Weights of a small image captioner: decoder layers 6.
Rows from block 3 of the text decoder, named by matrix and row number. Rows with one number belong to one neuron. Each number is 500 + 25 x the weight over its row's rms, rounded and kept within 0 to 999. All counts start at 0. Numbers have three digits each.
# fc1: MLP up (decoder.blocks.3.mlp.fc1.weight, 768x256), inputs 172-255
# fc2: MLP down (decoder.blocks.3.mlp.fc2.weight, 256x768, transposed), outputs 172-255
fc1.427:487490477471451494476474532512501542570465526512515498487483502535493509533508461496537489499489528473535445531515476501566503501478490536507490463494477478463494500538456509481513530488487520558509522504530493485517537490498469498520492501513498528459
fc1.428:551504522522545519508517490509478493502525506510554482532481438525512493496551546478481512488468495513510540509497498484464537496507466528516486456546533540508495506510473506525460554488475471514501481476532476480468507458517474529506452496512477484491
fc1.429:504478498527507514477493488550534483481504485511467524514530506493511480502512535423486539522494471496539487489499480510560507452465521460511513502518504510550564523488519506567525530472509532552487478518537502487484501498504498500481537535523491508452
fc1.430:562502487508484528527485529528531506506457508474504533492455534492486517540480504500488447527464511449496491526564531540552506521484499521490510500548544502480481509471523514514531520482511487485499443512557540483455494507507491456507499461535517480529
fc1.431:484559510521487492482503474503477509487500495491474452452511482495508491517500520519509519497486509543468476473517477546519504579508487469471449496533535522523537487492510522501481529469509459507527513468541519507509444464477494450524527486500473518517
fc1.432:502476513511513486489501482478493536520499481492515490542525516519518497496477563508497444526520488510519507501525485471503521464508501477519479500511460541528475528485477509522483448489523483467487492502530482557483503539481495532493448499495491492497
fc1.433:526516486532498509493504481515485519520477497520507527516512528461461500510493467495487518527480461481503512511521473483516433475493510493508518487501481443512488505551462520482496441515456497463480538497467505467522512507473470526506463490486480498459
fc1.434:494538483485507501458465502506519511479485537469484460479471425498490520500481501493484492508469528459481494451521483516470535521529519466474484523559499464460526533477495536491525533515487512497503511511533552494490506483462485462537486497459462443482
fc1.435:494578481537500510451511504494462502508524526503523518498482468482557491503486476528502504493469520571435489452521512505479505525483488472455452520527524509539491520471499519480458504481448458514522449481533545497523487500462521479511515486526501531474
fc1.436:464508517458497517499491461537509518475517452487500497481485473537504453517482490471461460493491503526537521522503476527495498471497532469487530509474505458492525477502487479447477460496483479500484481505493500477502492518503460502527538487493506513504
fc1.437:508488473495519482495547489516499479517514495491546477508528479447526519516487504532542519516477540502545498487516466538529477494492493491467504501516533506463517483505480525512523523458481499540496512497491548478489454488454486532417453499503524503506
fc1.438:485469514469487531509499519494503509524450496517493501537502495512460489526536476477499491550508497485498551490469490482519499497495515532513431491472505529492524520456493508468494477517543475515512472532546518472527487481517507488524510529485529487522
fc1.439:496517516531480518470532483496496441491509439550519505485525506483498468524511484475541520505471457498558519503533526474481486520524478522454498533521523466499490496477458508460491479502507498514488486477530506479529556479503467533496471511494535484463
fc1.440:505469518461474512512472490496562504516513513494518524501541557469506505546490524500440515469503496521475485475541540502478513474481513481521480477503538493500482522469468492470471524495557463454491539462483548474506495480474454501492477508468528510486
fc1.441:518487531500450515490486502471544527546502506483527513509470479504491466443478480485491466541482479474517489511444508535515505509492531484523553509492520465493501508508472460470513486476467507470515523536504559514505495500527485562548511475521514531520
fc1.442:472505515488498559478495453505492492483523520463502558508508469464516463531516503478514452510540489499426523516504496510488482512539508485492474486483470511507523488489482500482463464489527492568499520471471492517519477494486492464506549514521481534518
fc1.443:486517456526499512499458494496504489500520554522533507501527516495539463521487524459502491497528504537516480499500524468510496476514479550529472508474535501509485468510470483522481493493483498478498507516446497498497506455459516479527519498491491453525
fc1.444:482480577466477517532488522532511481524467530555457492511527485468490515539493497489498510531490546506486572531534487460513476551475469532540450463519492514522477524504509522463496501484503473514505495510528500488502479462518475509493497519515492515523
fc1.445:484488500460515521525466534469477441487449483498489491526443502524505496440506471521502479509518475509485503518465495520507493501503506554505510530515448478496505513474532484529497518487496462487511497483517488504474521514507531474499488523471474503493
fc1.446:499529484483514500543457514528504472484464516503521451514486508509488506517474501471526486516546496497511513473508538519499525482505538528541448483529508501496501516503479503503530529489556541512489485486436485456445441504494544502547510511509472472497
fc1.447:487537508527498534541523516502488520562500552461457482527466510481471473490500519499448516527511452528472527512483478509531489522478501476538522490476507456521530508467512508500556454495518483489505517536505515448465452495502563483502544509463480509494
fc1.448:500540496471480479509488444443515479527526497530524511438500500502518517457510501520555472484488471505488482540532503512496605490538499494502491497525518535509481543526475504518487503487535519524485489482486534476477493485518514539515477513503521516492
fc1.449:471485510499496521502479472477477493458499475492474530490506483509488495487510496529491458485518513542530455480510507498499489477514514485463528480478510497511542580531497550492535507453488513500459523511470486475520555507488519486544481537492487472520
fc1.450:508499482515495465497464471511477498514530498502457573520471511517473524572492497499531532496498456524535486509473523505503460465488478480479517485481535506499476510509479480471546481449499498523508538519525492526522479494482500491495480491512496465490
fc1.451:478556477498472540446500494485487520527509478449462507507493489504540483518494509459519533518510494507538495512472521468449521483515485506500482528459474497510538512477466479479510506486522467523522510519536529488515527476509519531485478500489544465499
fc1.452:462501533533477546490463506520568490465481453521487517518463463508505469512508460491511524498544496490511516461486529526485509472521479524491486488515493456480529510477544489463491489494487457550507473491477497496476546540500531481473526490506511483490
fc1.453:477519519517519505491502508479499506473501488533502468497505448514487494540461539490536482501525516559504499565493497499454517517518510520506502486493456490497502468487540476514479492493550440490473493512519489508454511469500458472515502495491521492515
fc1.454:500537512524541488497477521531509518478482515463473459508535512510485515506506491499528502468489492497511510493575505486483529535502509468498526463512483483480551482522488494553551538464536453509485513499516488517518505545470484496504485470534486510465
fc1.455:497504502483494546474487508505489518502538527480513484516482511490510488464471528520518478494504481488547511488494465519484541457486547536518492485500491540513484495486514466482495501503532520449486505506499528497467521542492524453507527546525538488470
fc1.456:473476492471552507518523501527491483478502502496447532505518523508531528512522491503473532512518531516480541526519521468502515544529502512502523453486520495504461522491476491500443534496516515475540484543504512509489518535497441500467487536466509515501
fc1.457:501504519488543509480492500522517520534462465498497484483485522488515519468552482528565488494507485499485501513575525524472501556500496488468486491477511450492492490516488526494471505469457501459503449512511486538511515514489488534462485495573515502501
fc1.458:494461545500493501514521500499521498486478521495496525511540479488503533492484495568524538489491492511510493501490469534540457511496486507515509461436520493545515520504510511528488513473476477508517492514499540516468541533496483487483534528516494460497
fc1.459:515486495523487441444469515475457547497504467524506521482522469498509469478524498491503520488474524537452524498449502488522514521505506470467462527468518501520477549493484518508497480500462524450542474461545533524542518495467513497499509460498456486488
fc1.460:515481468481506502555521558524529473537506493522504500477482495510487563494512492541543490506500467507516466511513503536479491499472495500491467500538514543514462530475536493511510525472499543490496479536496479489506433489487516478542476534460477466493
fc1.461:514513486462505536548482530488531509519495460500552480516499468477496512479498503560509511521505500497511534508466479540479500524476456479488484495533551517559506503536515500488473534471494473495507500494478499495518435463487504544473490508519501488478
fc1.462:515500491538487473517533508492492491472488528459496540507446544528477477531538474511495509522498516512528462522513484489532458510487491525543509516498484508502513541533440507489493481509486527465521508520517553569499478499475501465480484497489476450442
fc1.463:504477522479443499525510524501488505471536486477479517486508530480520508531519528536488464461528553491524526516516467480516502519491515512486537482501481500506479497503469497489469494488489500519511513486542531543507469497468485496483466478491522512494
fc2.427:474458511519496494513509484493504491493486497524546485463523514509513550514482448465513499531516491506526527478552501498482435472494528504486473462519459499505469537464516493478513509535497511442527498520457515486489504486500532490557489458537501517517
fc2.428:483470497543484480510507483480469504525508498531517485461569512494497501517544564484469480528527510513482494543484538468507463503529471466503524539516495466529510510486581504507483526533490460443471487456479457487497462498494499535484500526495484511473
fc2.429:513535521528513566525515506497537496496455534538517508463530506509505516502530521490506482482506540469493489480482545495553506471490524493501525498480496511500528507458524489522535514516480495514485509488497526496498508508461525475497464485524517479509
fc2.430:521510443519532516550461520466471481530503494526469506512528514515489538478503456504490478513459511514483494516456523492542503485524528487460467514432502497542478454451481491494485457498512506546532492496515521484536499481513469499469459434519471469506
fc2.431:472485496568519513493445477480503534521467513473518497488492494491506478544514452520493505491492497478502477528505519498463517447512506477510476463469513493519479538495479484503510525570468555473483480480505496470502520483486484470490528529483498501517
fc2.432:474505517475508520504461520481473492506516535509460519493494517487482551528502495469526538496528541507485551509459487559504506524510526522489469501497469517478484504465490509462477536457498498487538483519486501493496511507530493541518461508512492468506
fc2.433:493434509522499513521491508483531538494499467478520467520476510528501500518506496511517559524535513529485528468531518477493505468501466499513513531488528499526452515496482488470486507493528519451488513512485480500508465527493522497499515475496487447515
fc2.434:485515474494452492502474476489505503464488465458503499511494476526479489477520524497535482508467504471488495470475521506461511488488503471468488485542488473489500527486509525488557516574493465472464494518468541526508518509518486481490483470535458437482
fc2.435:481491539538517493507439511443475554552489517466499482503516504483508506525539485493485497502504465456506516511482493494488487435504487496536535482478527502503438530484509522493490547595498547494540521496484498504497538482486499474516506514467470511534
fc2.436:561460482484477473537498492439557465498485499469505487490523502484461537492521471455506514540525525471494496498506511509498518499510509517506512508465507514483490492465546466518512572469478461501519534458467485479468506497458481484497489493494481504475
fc2.437:488483494481487484508512497488475519489489509488510522487548501525481543503552453502456535524501460470468513491507545522483460488459456517523506471479472515529449432481478456479509494482512506506514530505434491496512493484521483519486482447496484485488
fc2.438:490502506450457522512465494534502503517522504511494537509512501466504515499557495474514504509509521470465517489495509441545495482453486508485495507528549532512458485473544493527500490566508454477520473504511533471544492514488502504515470513510464502496
fc2.439:501511524492476477491477466447508461463530463497534516537476517509494537542513505497516511523529508525442531537481494544553509480482501530514500483492515531491502522432504490507502431506486489515484500542512484489522493530480433496542526517493490481530
fc2.440:447511515469484516510441538536509516512489445514520556519496480500456479499548487458491529512494514516484507474554487488514555505508490491465545504503561485492478489537527460506488488496495520497483454492492513477516458510504513469516550546480464468491
fc2.441:521444461498497457542463489437508506471486464490500482524499459470499533459481503489499504503531536476472529454524540472504492469510487483523434481528530533484539552520469465494476546526482497477521509496470467471486503507512506507491534492503501496479
fc2.442:529481489478465483466505496446502479535451490480467499490524526508491504498502498509536497514527476466539479484489507427521508478491531523491491521477527538484447437532520534492540526551490453460516506495510487488545488467513501503524523528526533483489
fc2.443:477466499543474516544458550485485512553507546489496513453545501518547469529515479471516514465525505520508491495510493488503478475549471452547463468490547513520537453519467474511503528497458532508474530533447529493485465449486505465526529506525480462519
fc2.444:538492533480506518484508522493495525524465497495533471533490503475489501532518513517544477513482500460505513495504491473501522514508482487497519480494481527486487491478531509520505475492543459519504503501548506451512508490460517486503477466525502531497
fc2.445:497506523520449528516471506497473518538499538534476479451441512457493528523520502469489536554529514491493487543487518495465496475507494477476482515515465514478480528479514508499519512468513498534510489455488505486540491535483501527489523491493502493504
fc2.446:512508508510515501501482484489498476491511495517486504446518484481479500517513519476490524508520495470490463505488498495547543519519475504498491496561506533522496546486471494480450523495437488478504469457499523495511527500486505525471541504459523474517
fc2.447:486493500561494476522476469463521477462516498497521535506522499492484518516524504488507544505504533486489468500497499497535506481508493488487478492508460521464484463458504472486516527500515452484521463496532499529543495482499461532507478475492480507497
fc2.448:482504491518467544494470481479495485484485549502487424460512489485475481534543490509479482461527496499511490524450484521536473484521510456495517478526492505515504473482495491479500489524491540525439447512468510542478513449485482477507484499469477457529
fc2.449:497502487510485489505490492478472544505516511502560443469524491511487517483523489455499462525519490483487494542478544513530485489481501490490540504511546489475472504484510484534484516496501476530501499520506516533509435513473536520523507457513498480536
fc2.450:522474501543444515495518488447506482527486482509513501493513473517526490531491473481512546530539481490507445499509492468480489509497495498469517521498487497497494516506449529503478503488490510497488511498512472488508502467449509511546492484514501475547
fc2.451:480450501462499494485509520454528446521498550520538520487528488535471507569560486482499479460516498487500520489459464508517520493479492472549519498517517536514536516459502500478465491498469476494468477528563489510530513507525476503467537493502540479527
fc2.452:474527493464495473522479499525541471500530465487499473450471500520526504492549527487480527498523472483528518449513504440514532501469531499504542495505532484486508533468527495447498503479501519490500519503480494507518533490521510488446494529524487488516
fc2.453:526508482514495467505501487483481471481507503454484516493539530461516543490468469453482497481492493449495526492524523497512529476459544497511494564473491470472511524503440427503507479526505497530501524500488525506526499496502509548510479501499519475505
fc2.454:517456521452502524522539506489524469531514465503491500511507522478476472514470499508506515507549501491541478486454479505494497475482518485501492481529505511510500517515525475501516505527532505477503487533501537479459490480507487519525544489460496483509
fc2.455:449460519470460521530463474434450519510480468516481543516504509537497508505527503430506526507519484520504478529497493508526517517433524489511465503529523498522498472527508525526443525524491501517458500498460526500535508490523514482521546505498500540529
fc2.456:543448492461554504487497499478514465451483533556518499470495505481516473511474472464514494549496520502511520482485473470496498477485472478524476515493505455506493535449505472474479473501523534468533473558512473510565486500528493476458503472510501476462
fc2.457:471525497461502492513530450481499480435504562487474502499468507522466490556467473492497494469525483468481502523493520525506530495520483498472539519509538518464489489481507492526527454511532493477493523521554451470471500508512502482494475519481484513548
fc2.458:486487493500543523508526529528524523528498506521523494533472530478525508518483498458474516517526535519498494535513492474482447481467488509489473462459494499544496439460508471488503470521515511491527506523478463477496505485429545440531522477504504481519
fc2.459:449497491524491513530486492469515528511483503479484506505468494510509477466487481511477494521507466535493527485499540498444471454512486490533532503521497553485486510526489549506518491533517533466528485506482481467507521505472514499483522527508507469520
fc2.460:497517528525496481493492501484513468466517506520504513498519494505496452486515448481543494508482480488466528514498489520503549509507507417466451513501518499477515494464470508511477453523453516529496484484521568483510559512510457541477498549477532502466
fc2.461:508433502534501484492469470469512479484481482511529502494507465486550461516530505491513504483494534491515481523511515536460517465510521488454495502495503521482504474496483493493485505477513557490495486523472493475517500518550434496484523455523511512451
fc2.462:496484496523493536491492497477469511486505491542487529482527517461494494518512464501496466515509536477452538508500536479534510528461507504508458448520520483483528511505539495497552470524489458464488501537455505455460453566490454511503516487500478473521
fc2.463:535510485459525517494471547477514484546489533499523527506528493501504480552481476472512547534483508506478522487490515483515507507456449523495493562486496531539450469485483430452483495509541516463534512496475493475536528500471458511473514490536464538474